Weights of a small masked image model: 203450 training examples.
Rows from block 2 of a small masked image model, named by matrix and row number. Rows with one number belong to one neuron. Each number is 128 + 32 x the weight over its row's rms, rounded and kept within 0 to 255. All counts start at 0. Numbers have three digits each. After the name is the row's rms in percent of the matrix's.
Before each neuron's rows are labels from the 100 images, of 14976, where the neuron reaches its highest value: "colour at peak" is the nearest of a few named colours to the mean colour under the peak. Only what is clearly more common there than usual is listed. The data: drawn small creatures on textured ground. In brackets: how many of the 100.
# fc1: MLP up (model.blocks.2.mlp.fc1.weight, 1152x384), inputs 192-287
# fc2: MLP down (model.blocks.2.mlp.fc2.weight, 384x1152, transposed), outputs 192-287

colour at peak: blue (30)
fc1.721 103:128118106210140104093133166072117148144106146123151068099137150136152105176150170147151128144179077131063095110129143065000179124108168098166098142142171149129161132164161114144103135123092110084131148120128123125110108160065096109174137027130134162158125161170107167109159107100180101120
fc2.721 103:113158102187126106085137101104114131093108085135138131131167111130100171114113100175135120092174085054136195077148181086084095165120125096112150098140126118166143119166121132115083120194151084161117164143129104113130167107131110153093175170077118084131158078100154143144184132110176096211

colour at peak: pink (50); white (29)
fc1.420 091:104165113180129153173194157103156130139099075113142103120166181095135116106091103145122103088143154098203096150106152134132129059175182098142087122117149110099106148141138136173116134099075186107132114131154124118095116186111097124125192111122130101104095149140110119136212087131124102144
fc2.420 100:099117117017140126138145169102111094111200150133179099104155151133057173185141152157124119107172107165082038124119095167151089154180132093190106119141118177153128136139167115095140130070138144133154071134152129137170122074085132175138132106125220162116133118082098083152194145131138121195

colour at peak: green (29)
fc1.93 105:158109104141105104108120184095134122145166109128107086152100128134119122177129127134131129128183139159165117098158102134107131072156101122129087171130090202147131122152207129171131008086101021160168132115111127092165088085128151106165185160109113162085115154134159208093088122072149161142
fc2.93 095:111127156130121124110106130134132215110141163123133135155103171133158146058139078107164118132077123130156111178169140122189115160122125096107081129060130086123161148133177114117084155119131176136118105174144069166067120160130130122105090133099149096097155133093112105163172107094133126242

colour at peak: green (35)
fc1.204 110:155164196135108037152135160081093126102128067135157145105129153155123138167105163139150088069184163128013219111107081137117054161082122152160149122128139117163162113125095137150108122132167157147137150126080130125117121118120091174107109084128168136125149120078143112107123181096107168150
fc2.204 091:127090120103127149127132113068155102153167123141125112115080122129108095170138132149146145166150137118140117153122191167136135096117164174179045107098101072160157107129142143142162162128168157117069153106111120132121095153083118156157087177093171054155150093125177150107151157102132139113

colour at peak: green (25)
fc1.358 099:131110139157121100149085093157084120136190148125143144163052181149123174149166184119164152122085148144160088153157114167135088143153164105076157115100090184135129139135128123098105124152134185146121099096117166077118148101121158181128159119122139086125094148149111133117102171140181101111
fc2.358 096:117101146140135171183127094121120124103115151111149037150081121112155053151134112200085167147135139146121117140134108119194147070117103111152107134081103154138122129114116141109193122095110131105128119154083112181181135141146105118118136154081117067129183100137099149103169152161131255125

colour at peak: grey (60)
fc1.583 107:154128114105099123148166158129140125152052122147150122121172173120132115168120173126106139150125080151118122148120118136129161123135113148156093174132224150124113160089093084112065132152093090148133215137166129080152137118119145095174113083108128119148093166134072077131119108135082188140
fc2.583 100:176072119069111101130113148197127064121170160204095157173160110108131084136116136249146117156092114117128169114173142105102157134169140120116095113131132165110106139181161070121141081177089111125191202128072145108123124089168112111158125205112113086156116130155212130084162154215108134186

colour at peak: pink (45)
fc1.5 088:106123168162138099114148131190105114145105123171100150167131127165157100098121141112129098128098147118165155185131117063131152143139151083149056130152101090098117123145100091124112089160155089104081106094085139069121122129121109096140119091151109131142094106118145142139102119079098121122
fc2.5 110:112096140141140129159088142065104141089105093153152114122142124147133154131134172124133135146171144166092099110127158016102167100162209109093164109176129070160111118149113166155158133137127121104099158138094061146097133154077133158138136198055148067074128155150125104157122125141133117177

colour at peak: black (40)
fc1.688 118:156150123068112163153114156142123089061136135157159128177082147081131107160096123108090116084134144117088172130130130153069121129074103100124092157143136130150139158149194124112136081149161096144120116121081162114148116140159107110153079136178123049081124105105163158115115098133179122152
fc2.688 106:127104130154140140149085151156103130129106149128146102127083149159133088133122149155140114173157123057169205162176135088086182147059115097163157122158123134145087122151119123115094161110061123094167179116149080099144119103162132056176115143145061091137139175123127139136107093150148105127

colour at peak: grey (74)
fc1.624 100:091111136154113163145176102128138161086162185134052120114149144140120132135173102064167138145116096086116126129131113104181178155099136106165137118116134101153105143099194104081146165117186132129131149127093131122144125100143112112144149135143143153123142156142082085127132111082139102157
fc2.624 097:098152120146153115175066121166096169114100133068134141126158130143113097159077161126118162147130112079111130126182077176148122086169126115131093147107132148144159098131136113171146148177104146177139072117119130135125133075153095123118080094142082086138114164154122126143144151113170128208

colour at peak: brown (67)
fc1.499 111:134060136166068163071111142147145108174099128131080152127136122126108120134148108108125096137126160114106141104144110107182146134095132133146123118129137166154131116119133110119130092120116102084126132088171136131153145108131161163105108187098134079135091147165169150181087088131141105146
fc2.499 105:156108127120130148136119114101133137067201125101140147134079149116144110186141069152125101149162157109166225116126155173158121139129119113080066118109132086141101154131155103129125095096152126056110158132144140171127108141127118162142121104133169089124117095148159148139106141125114121109

colour at peak: red (50)
fc1.433 102:227094171127117184155141126104123158153147122097131122119079149164175150110145146156134132099159161122067157150118082124118136160104143145155136077147163115153100113116108165161128115141109130102133141127160128125122160175039106059127149123151168130134102158148087103132134122093139184152
fc2.433 098:164114103133137207121155103143135090125159122101139141093106123151076154123098108123139126108080121134118129122126111121141116139138139139141124117151146123092137158056157076114113096102137030132255112135136117175107138101123102180161107112124128120131144143199150137135113227138087070179

colour at peak: purple (25)
fc1.15 101:117124109218113110123176119122113139124112103124126124142160073080164158145118236074131066146135106064109134159103156077093141156176075110139079142100137068108109128132135135088122073098134093110075095122123111115108143164122131121064127192103136092155130158141115054166165108133147130145
fc2.15 108:140162106127135145153247102123137130095120096093119115116152116114157117164120100105147067097121112182136086102172136153080114080130101148159150133104128084147117122134110138108048255134157103072084078125151130153111177127120120163146108168099127127161123128130139151137121144132141138114

colour at peak: white (93)
fc1.765 083:112161143127133132111140119142122152131214120075108129165105161126135134108127141179191117097122098116126137137140123104083121136140086070090133086078136173163112085102117133075085180101127097131108154133160107170107142126197108208116142069177133186074087116128089137164197156109088096111
fc2.765 099:136219140137132136140137124090150146114101143150116103142140112149170125125153061127086142126134066105116122110114086155112154138129140121143153148155165148102089094112147119157144087105105137100065151071134141102120104138120153122137110161134089202127164116145135121135145153099121140255

colour at peak: black (37)
fc1.637 101:033106174149131155104099138106164132146120145097164083146077094114113110083124117161137127045148125190139131146108141113177124131133172133096136151147109178162151165119102172114108126125072167107158119110156094095196118092073162215158255129111167136151156067104124108109102058070181136131
fc2.637 095:098118151136121126123168148152144158072154110094118216160120122120119103129133154126083129140089125118127113135091133134173122164183127151074137086076139044192138114114154181109156129118136094151094126147132185174105154154207144159139214119177161157111118176141122148109125061059150060241

colour at peak: brown (76)
fc1.705 096:205123124169157056100127132099135130087141115139078137112122087139169196113066134095087108149069140154170122165120122145091166093113088090108110100160121153062104084082095113173114116110167084142085155151110097191104082129126136158123102098077189090137077154107117112085116124128133120183
fc2.705 099:180163151034143131143121154104131148141111150105130125129145107119175125133178102096149074102130123079172110164106067211145165122106163130078150095127163107114089137116102152138150163205112184120062131128121077185106070180071174075117086145176175156121101146111160107165099140157113109112

colour at peak: green (30)
fc1.480 098:089072123144140121105083112121112117120102114131117125126113094090141095093136146112161169141196106168163128104112092115098102121200139147129084155100099149130106118098151147153076150137098108118153074150146128134138128134086154208110104114082129116085110138101162157150030117087122123135
fc2.480 106:170129137119117115120103137102119165104128139105128157113168101095089207029083081109148121142134104118132149134100191115089166099174138141128090159096174125148170115120119125152098197135153117203108148143120172152115140130113104166073126087147094119118132150140100150138171125131113078167

colour at peak: red (46); orange (28)
fc1.243 111:174187111124137159125106104123215194093122114115138148115130107106151138126142187154164127098174153114126155130114128120120158129123121160151119096154118164179071170079172180107147153109130199131161165112133116142129072117145090143155198154106106127083092187074152101097117138061116101136
fc2.243 103:123148162064113129110118127090148107068091077158106111138117176124138144140103130056180105122083142161081135126117129176137073088120118116105131135091123207079183113126102132148137112120084137112048089150120150131143135175136191142126116187192154100107125207116152179138114173158110143191

colour at peak: black (88)
fc1.232 098:145112136112111101131121118152132165105219116126195095071152082072110150151059121148153136095078144067130157114121093107192143108137108152128091155047085078099131178120129111093128207100153126177181206133112115175125137141067117090134147077156124125113026155138119123140130105116098154116
fc2.232 098:152189103155121120122065171118138111140133119141132112143177115141134086133095118129146116128121125152117111165096126164191125177112107151123130150099143199120119179094152139143107067092189085094120139159167133135117112141076123104154152182177147174126125145143128149123149134118160136235

colour at peak: orange (25); white (25)
fc1.743 109:161189182171172127099083080131132121092096147169126176089101198140109089152110128097111100148101103136110151107138134119131130108170153116145114131137121134096152097031156156172172138121105166125080106123093107090078114102123108072123100108183102131169112122119128083112096105086117176131
fc2.743 093:067131141085139160119106144130126146167121158094125106112098168152140155108091106147178162126096083096135187142097111164151135063093058091097136130163096169113158155119125098130057071154094088201074141137131132140103128106163142086104135138183147187107089162106179157131085119060124097214

colour at peak: pink (45); white (39)
fc1.449 095:141177096125074039141118124128149119095129134068108140062139108088112178181092103089115151166098087191136085099149216124151197123156130139102092144077081110124083116099120159126130089129133139148147134093086121112129092089062194104151125089123141106152136048118080139175115058103143095121
fc2.449 103:094151114072143157148124106129149099069137116181139115143128124129137156139105081051076094065077126141083090124118179156178124143134108090110168129162115122151189162081109093127112090139140137110150081142155084206086142130101068108136085086137101124107146168133149128131061106078111092249

colour at peak: black (34)
fc1.490 097:159146200195194120158172156129149143171089173146123131102137182147138111153085127145101165106114111190150155156045137146107113106103128130131125158148097105133080114074126122154068116137082098122111171095114125137152120141113126141112133077189128064157144114138156138108184140147123142087
fc2.490 096:204102122112130132136107127126108116049188129155148120101104110112180178117098113198151074152168089141107213140118139071065237162183171131110128132156128137081128110118122153147099086108078148113141181128125090113162122097125140151124139193108038039157092186152158107124179112144131100250

colour at peak: green (25)
fc1.655 099:154058101118133122162129156099179149153195115099100153187089155124106073092093111092097134109096160102138114096108109159155136173118153116182135131057123053149162158181111133129164137112113092136105092123100103171140145155108181124101153152102141117104118169161150235142115131052136174158
fc2.655 108:160102126124139154086162163109155171025166180142182073138104131137086106152122102077134143120134126166098166128129138171165103164107126056127071137141113128100135133138159151149164255052126115119181149147188160143130136122179057047130121109135145067070121151172170104156129114077123161216

colour at peak: brown (68)
fc1.191 115:173131089112126101128139135098104174137121108107178126171118175123145116087129081139130104158092137116112138122080096159118133126163105128078140087120129198081121175028032117131092139080135129134108128118133154134120106119089131180058132121142148063106168096097094152146119100115060089132
fc2.191 095:102123127084119181125101140104118134137072107124149109108123121092184121134135143106182095153099117135134039119156121144096112055107073151109106124130136103135128150117102092077099151103136181093165114141118079156133150150133115172129136180119111255129080072141119118153056090143160141109

colour at peak: purple (26)
fc1.382 107:168101106134088124148129125093104191114127148166129152132160171157105143102157098122144084158163180121116119164157159140102154098195163152134104084141130144140088148143187123128093114140170147096156137123148191155204130149155179154141129105122122120082089098116104093079198198132112148121
fc2.382 098:155122063110129120131187131146155095166134181113120098115159129082158145146099180201143129136149148114179085096174125143128107149099117135140124107124145153129100148178105113100079067127130134201157138107118137130161098154144099082119100201169057115079190111211121164115147124152102115074

colour at peak: pink (36)
fc1.454 102:181153049124123140116089125107153125134141194103103105187146077110141097117082095140081172116166079092130192095166131111117118083132074105135134115191132137145094198170115147150141121138129173144130127146117155112070104130140122141160074093136117078089116100163107129132146142155121077146
fc2.454 090:163130126127135169141096134109118172142117100131126171128116144109146092152105149133100100124134110199153191137126094168188124139127165146132115142179116116103120147141132117118181176158162074084157086107136085123167127116111133068147093125089147143148169080134156125103136172168097152122

colour at peak: purple (25)
fc1.141 105:093154145160112108141174136149092118095176096117101104148173129186098179081112198127159129147109194108107144106149128128000110089120088116173124112084141072147128112110121151142170084123127171086089114110179137144158146124142125095063099165200180106044076158146135059094153108083038172131
fc2.141 101:109104151162129142115171131169121179198113117083177146133147165107141179087131109101137143126126115152205085121134147187018096177157164097149099126178100098131097145119146142123081174163126096168123122167093133144141088124138112162162080101136139180092122121119115159106127065105112118065

colour at peak: orange (34)
fc1.567 103:129144109095154136137178142140119171054054150145141096165133187124159161129086164074082132073161109107137082153122152177141135147138150137136168098156139125115190089059094170136107174155134095159157147125126122117136081124139142139103093094122156079143124126091108122122117125156125156127
fc2.567 097:190144128000131132112141154142155152155164168115125212098146109114098094113185151096124106148136169139091096136101131162146065161091131168145131135148134177095184122121169145129116112149132146091165135140147183154109151122099128124119137138149139133147149134133137139124147133105104080195

colour at peak: pink (37); white (35)
fc1.227 090:215180120056147126156105143124112154165159147159196119140143143125161173101162000100096148113102124113120122131117119131119110087052222162122120111150096120091100133156129143096141127114164115128152177129164123170105134145063098150108124146166126114138107109155104097103127083073138072110
fc2.227 099:142133137059119141111143126129125107125171145152167106135141132115111045128089212143109093121133136158141092113164123139116205121121112141152124153098103132147114135163139083080125140079115134116121104105136179126138121109139134157159156141135208081114067134137105117117172107067093112158

colour at peak: blue (26)
fc1.762 103:144141146116130145108174108143141149159132121121183114137165103132175113096182174130117096094094094116073099157111163062138134169210113112232061106112140101166114131126122121129182131153108093044095074154101124061134151130126137091172145119088141106110100123136092095088183131146115140128
fc2.762 094:157174120049134131140158117144154063137151137126126115142124117115123175140127118133127126068107134174127112114133133197115160149115115145165194113095116145183071216124157157149051154172146071083134033153130088115085101123171090201098077173062098142124099171165103104127143122157137135161

colour at peak: green (25)
fc1.461 104:164106178183183091180124137083199214121156076132095117134121099175143137110121125142102104082169108131098217135118057193088163133072139127145143162130101174107159106105120116110108088123134115142148150105165136107057091138143133135096134090153131116136122144156108153133173104059177086143
fc2.461 087:144128120175118102127114126145137138140167103153189138113082138094157048200145106100115145114075141081117052077161123160110093093045124106136108108103130058073140082109143099113106169149095115114107128106084132100106144119166131173161093108075146113128154129072163110108114122104137152203

colour at peak: orange (31)
fc1.300 103:157165144191104113127126174074123139102117140130156067127145113136175084110206128155135109114213172084112145149091160161098087152179156153183108159070075172100142194123123138125134139113131143168134053102135124120152133139093117139084162144114145044106129136144192162123078096080085126125
fc2.300 105:161093122107114139134059150074105148139135138085143123094128133085117180101109073158135132117127128107114165111124131128037158136153116135133131135132141160114042118155125183127110126174088124164141102098179123111107101110130115168084168121109136171182177172159159127150129103126115145090

colour at peak: blue (28)
fc1.331 099:123157143124138129131111164147160160151174125112167159077098116111127120148157181149122145097088143089126106104118112126087068167089146106135122128052127114153113135129164126163101143099085147083110099119146097127151144099129116147102140129075106088077081132135120130175138170054123164134
fc2.331 098:094179132207139167138118131090133143040137118184117093135115130114078165180126159082167129128116167077129107146150109193183170126120171095208073114079118104092147135126101158107184167068130104110190034081132153082146140116122120132105123100098186088114148080111166163124042125110143106128

colour at peak: black (36)
fc1.240 100:163164134087105171052116174103113191185158177160119163140128151132063087110141161131154114112097065154131126070177134153133172142131155104126106147117137158121086102111184123098098106147108120131183161140081143159125109132145103181137139129175190112204142107111151121115178104109061153129
fc2.240 098:136133160083151137117076109125135091214113094086122096087106114130095184084126071111133164105056133168117180090149109124201138147164104171196098147116122099109179128148153103075084128108141146174144096161119183146108142138158122151090121111178136113129115189154073109129104121131118128242

colour at peak: yellow (30)
fc1.644 099:152136161162141141095152134152194138121133124176160170147184132108137177078110120230097111131166169147137140161139149113112116129198153190164095127115149152101102133067117105140159119122142236162178095127121145135110105144151147067122151072145164130141018127135155121109126086184076136143
fc2.644 090:136231172110089070139113134115084153097106143107112109105093168131075143099106108096144109131159137098088172111096157162106153158151118072210137110182149166177191148083116080126118132158117173137098138153115150146104105213143165134047093145169124122066111153171081147131147135104164137208

colour at peak: grey (54)
fc1.18 101:129093100146127120119099144087103131107182135133104091149153159165113108138187090095159122158165116108158132119131145117110090187135144145085143108101129140161188092182193082130111161174135147136183134110169114141134106100178130161108064105136090136160181138124125202165123073107054056127
fc2.18 093:119152085092087138135144093149067154124093142103098120109130123131079139095125160038170177103129157094081083122170109094092133082160132119166140105109131172108200063130155109117165139128091147105081150171123140149126132148142102182148050158097144169128151113129170129140076111149081132189

colour at peak: grey (82)
fc1.708 108:118161114136126115154147145104117141088184123171099208145110074165152125068113131151103139123130117091152102099129139128091169073141169116102164068127133126148102115117106098124112146163130142144101164131107152128129134124138177158154180089140185142135195140132063182103114094103116070125
fc2.708 106:149142109078132157116109095145136096164073157113151125104140105123117088124144093069134112149124162113068027139176139181096160093145105088159123113161128129173140136073117125046117125128136099080117119118090142083104133149078142138152164157137141227122105107117089107080140103151123125218

colour at peak: pink (40); white (39)
fc1.679 099:185139214096164103137107102130141127149139103157155167110104152057125084084161138140133151146165112151142106100053139156115134096172115135153112109124156102085126137147135110057149128071129047156140131143159126163124149136215099109155103061140137200183091208135120130155149106183144103100
fc2.679 094:181175133037150130091122131137143153114124129151147090149123118081125138105113086139144155148135073144190083133132170185117168141071129098172074139128090207088102187177123085133080143130129112151117113120148126138129118185149118163135178134136155197108164147098152164088130054224162107191

colour at peak: grey (57)
fc1.56 088:186094117172154093112099135167094130130092152130112206093110083115167144195142086073092133111141133110147144105108102135164039124108176088079152095107150115133066171128158146101146160149100147125085132155095133151131099152161149109131115214109125159117082130127112152142112115125085108140
fc2.56 092:137103144141131167141158101114120166146127128149139056143100132146142079160129174113127118132149144107083132130134092115140132123129098112145150153133132144138070139130142139104141136126132124146075143127148101078118162129108125134170085117079145180123139119122116119126134107121108197000

colour at peak: green (31)
fc1.90 099:131137143167094095137085183115134103087137108120122134120101162096136157135160146113077095109125134185131070164134069136106085139139132141152073137086087169166074120108074132112072061171112121120153120082119135162152099154123067102116159147152102167140126147108141106101085130192113069160
fc2.90 102:122108145164106130100108135108135160087107100186155121146119134078111052075124184078124146102100140137173050127168157044180112134175101082178096081092162150173073127113144129141151167156102125114137105109128092139111105176100143111129114142131115221115188120154130161137137143165192126100

colour at peak: green (33); blue (30)
fc1.207 097:063113095171116208165095132139192133089145125124142122136101089113169110132143160076140098157106147079085080144154131148082141140130138094106090151106110127131112096139179140123122107159154096151106100098050104130156096159074076123171112086093169141054160041139133120173171129124095113145
fc2.207 104:161132123131116109118135156198181172156136094159141154084144089117131160131145162108147122133096108124145082125114078014154137127104127202141178163181126129146111132126081127163111169103142144089115096108156150098107137082158108140120093176104134231128075140103146166112126124152103169131

colour at peak: grey (63)
fc1.761 098:140141120161154086084106133118159133109108124152051137108107104133117087167106044133159162120100130128154153116106167181157146127119162149132129111130131122124126085103121119095086097138128172144141084109140046106177187096157118108194093193126162076135109145067076129165132123141146099132
fc2.761 109:246130129110131118143130121136141123127093122153089157162073114118134149065106164152111147107149138120104169120077126098099116116135109098210140110096076107125135090145141186162094138140167070086120141106103122118128120124102089201144159118154056063113137145130177130154185133147147126161

colour at peak: black (56)
fc1.89 091:152104188085132115131182111143120180130142113140133134102075101143055148132148147127098068142131116142157179128141107179114164076163177126113176151118111117127126111105166125196172096103104121087122125097137126142101095133113171144173064107167156090119112099126160137172137124123111137151
fc2.89 100:140156128168127126144165136116137175117193129108111137126134152083170156175101173127148135125147108111137063142134103247134086104134145151107160121114108071109116118116125147151102189081176125130133082108107166129109139142116118102089144141148064074130096073125126159148120123098128148165

colour at peak: grey (51)
fc1.424 097:115161110170141123138097126180119140179148161135106155160061156143088101157177143175109206174075137146090194095100133199089111111120057137078104146128105111096136102123133123153052123154122145121142122103147112135178089129119125169142167130108138102128071142135111081184081102126085069119
fc2.424 104:103123099215153127144208140130128113129130126180137099113134142129135105134124122164091120162157150104097129129108102194099083197150141157081148116119112149144175137126117137147047192113166135137151138097076072090165161117138150149138082200105108181177147125119133164120132138133167141093

colour at peak: orange (28)
fc1.48 095:182150121174107091133097171126120114076110132128141126103161098146153111089141151189116093097165103146117098128067114165095158126167121120108092111121108126155116154111084107152071110121138167077176064152138161089125074161134073152129169135117164074166129145095138138134071091149075100166
fc2.48 102:163129142097128130146119144163118167174115162121109130116186108092118118079138058147165167114125157092132095177116150188092135127139138040068096084125127113133144105157100187147125144120147140182053124168134136179133128097124123178119126147180112130141188146120111135154155103125098159154

colour at peak: pink (46)
fc1.428 095:076133115112056165134118149099119195091126115149139112104189120138095148140119134169142144142139137175114172080120099140116111145194162126214176074121128121110137121118139056103116148152097151122121129148150135079151137146127129166152164080113153186039156167142176153167158151165153145122
fc2.428 094:048149136128158191133197164128124167211153147119167116107134103106148041115097153111110145151168101142170128132105127065149108102118099130138146122129098145154113176149095172087197171105060079158181130122102149152189145107152117103124106142111147199141113094124135097142113082149117051226

colour at peak: white (63)
fc1.534 093:121140113127164149152103145134126109139141132106138149124102154127102138128140107112151067168093070087146090127112136064146122104128083107094120101114094127155087108185141153104118160167132118107136101117117139174090160125149098057142125162202152130144144100146050144205101132165153155142
fc2.534 104:083164095100125107121174120121118098139128113126161116133152105100102132123138024111161131082166128160122121105123149153121022159162138134051127093153122158072150151114130088135089104108101077196103147149122112171138145143111151113045070115142140179117143141124120097153051120149140127252

colour at peak: red (47)
fc1.241 101:208100116121078161147113137134191120110079127116166110206148097103138151126176103118114157199125150145137125122155106122156140141148160167128131170140131155099141111116130109105128183128126201118140198145076156079142151127105068154135185014072143134129155148161134175144150126135125146138
fc2.241 096:173081129093108155135117141155131077116176148168087153115197124130130121127135110092131133081147179157134190130118131089131093113148118164160158092149108111134137137100139147142098091137106096178105114121138127164137126106115108127132126148134150124096085187142179149229136158163117146202

colour at peak: grey (73)
fc1.519 119:110125084089128180156127171145161126113129105159155119132152160114149103110174152174164151073101146084123128093142066119135136089146122127127145168134122113125111110096226154121124134159153093141071106132141141095014080152126089101106062113149123117147134128111114165080122112163143108128
fc2.519 104:119119154064112154165135166148111144145169244142095143166167130154126108111105068139150157199144125154135218164096131081170182163058146138108178107126154152145109173148098101118146118108137139127123169116175135095157151098158104080080151146172118118116149180171097093142125129134113066179

colour at peak: white (57)
fc1.598 097:110138055095098125126123117169110064150122149091188143131159131102095131146110120084127168140159118078143112110165159106132157097141053152093177108168125153138137139098123136098128106149125098132173136145112176115141133151192048123147130108059118140094093125193119163128112131140148097136
fc2.598 093:155100130062168116135027151198149058056116142164128086161095134157137081094105113185146111125104109165087183100126149166114079127088177095118103101213143125033115148104093101078123142092133158123163129072136094120097124097144147080161139140104128132126102123154167154099089119129099108134

colour at peak: grey (70)
fc1.85 099:110090137107208212180160143143107148185182105174170147159118126100174100120174153164130114125139134111140115123091143154154103108120122103123166124163131147131106147148101118140076155111139145108148151102085048140102113105151092184131123138129164191139073065113107140145151109122068109099
fc2.85 107:109179143105106126166185129111120104171165146085079113127144141127144110098125058070136129105109104135055147154117109129072147103122098155158118141164130159193237135132106060096089116133100149146121077196098070179118104145111156124056118134154120100105084178088118117116085087114127179225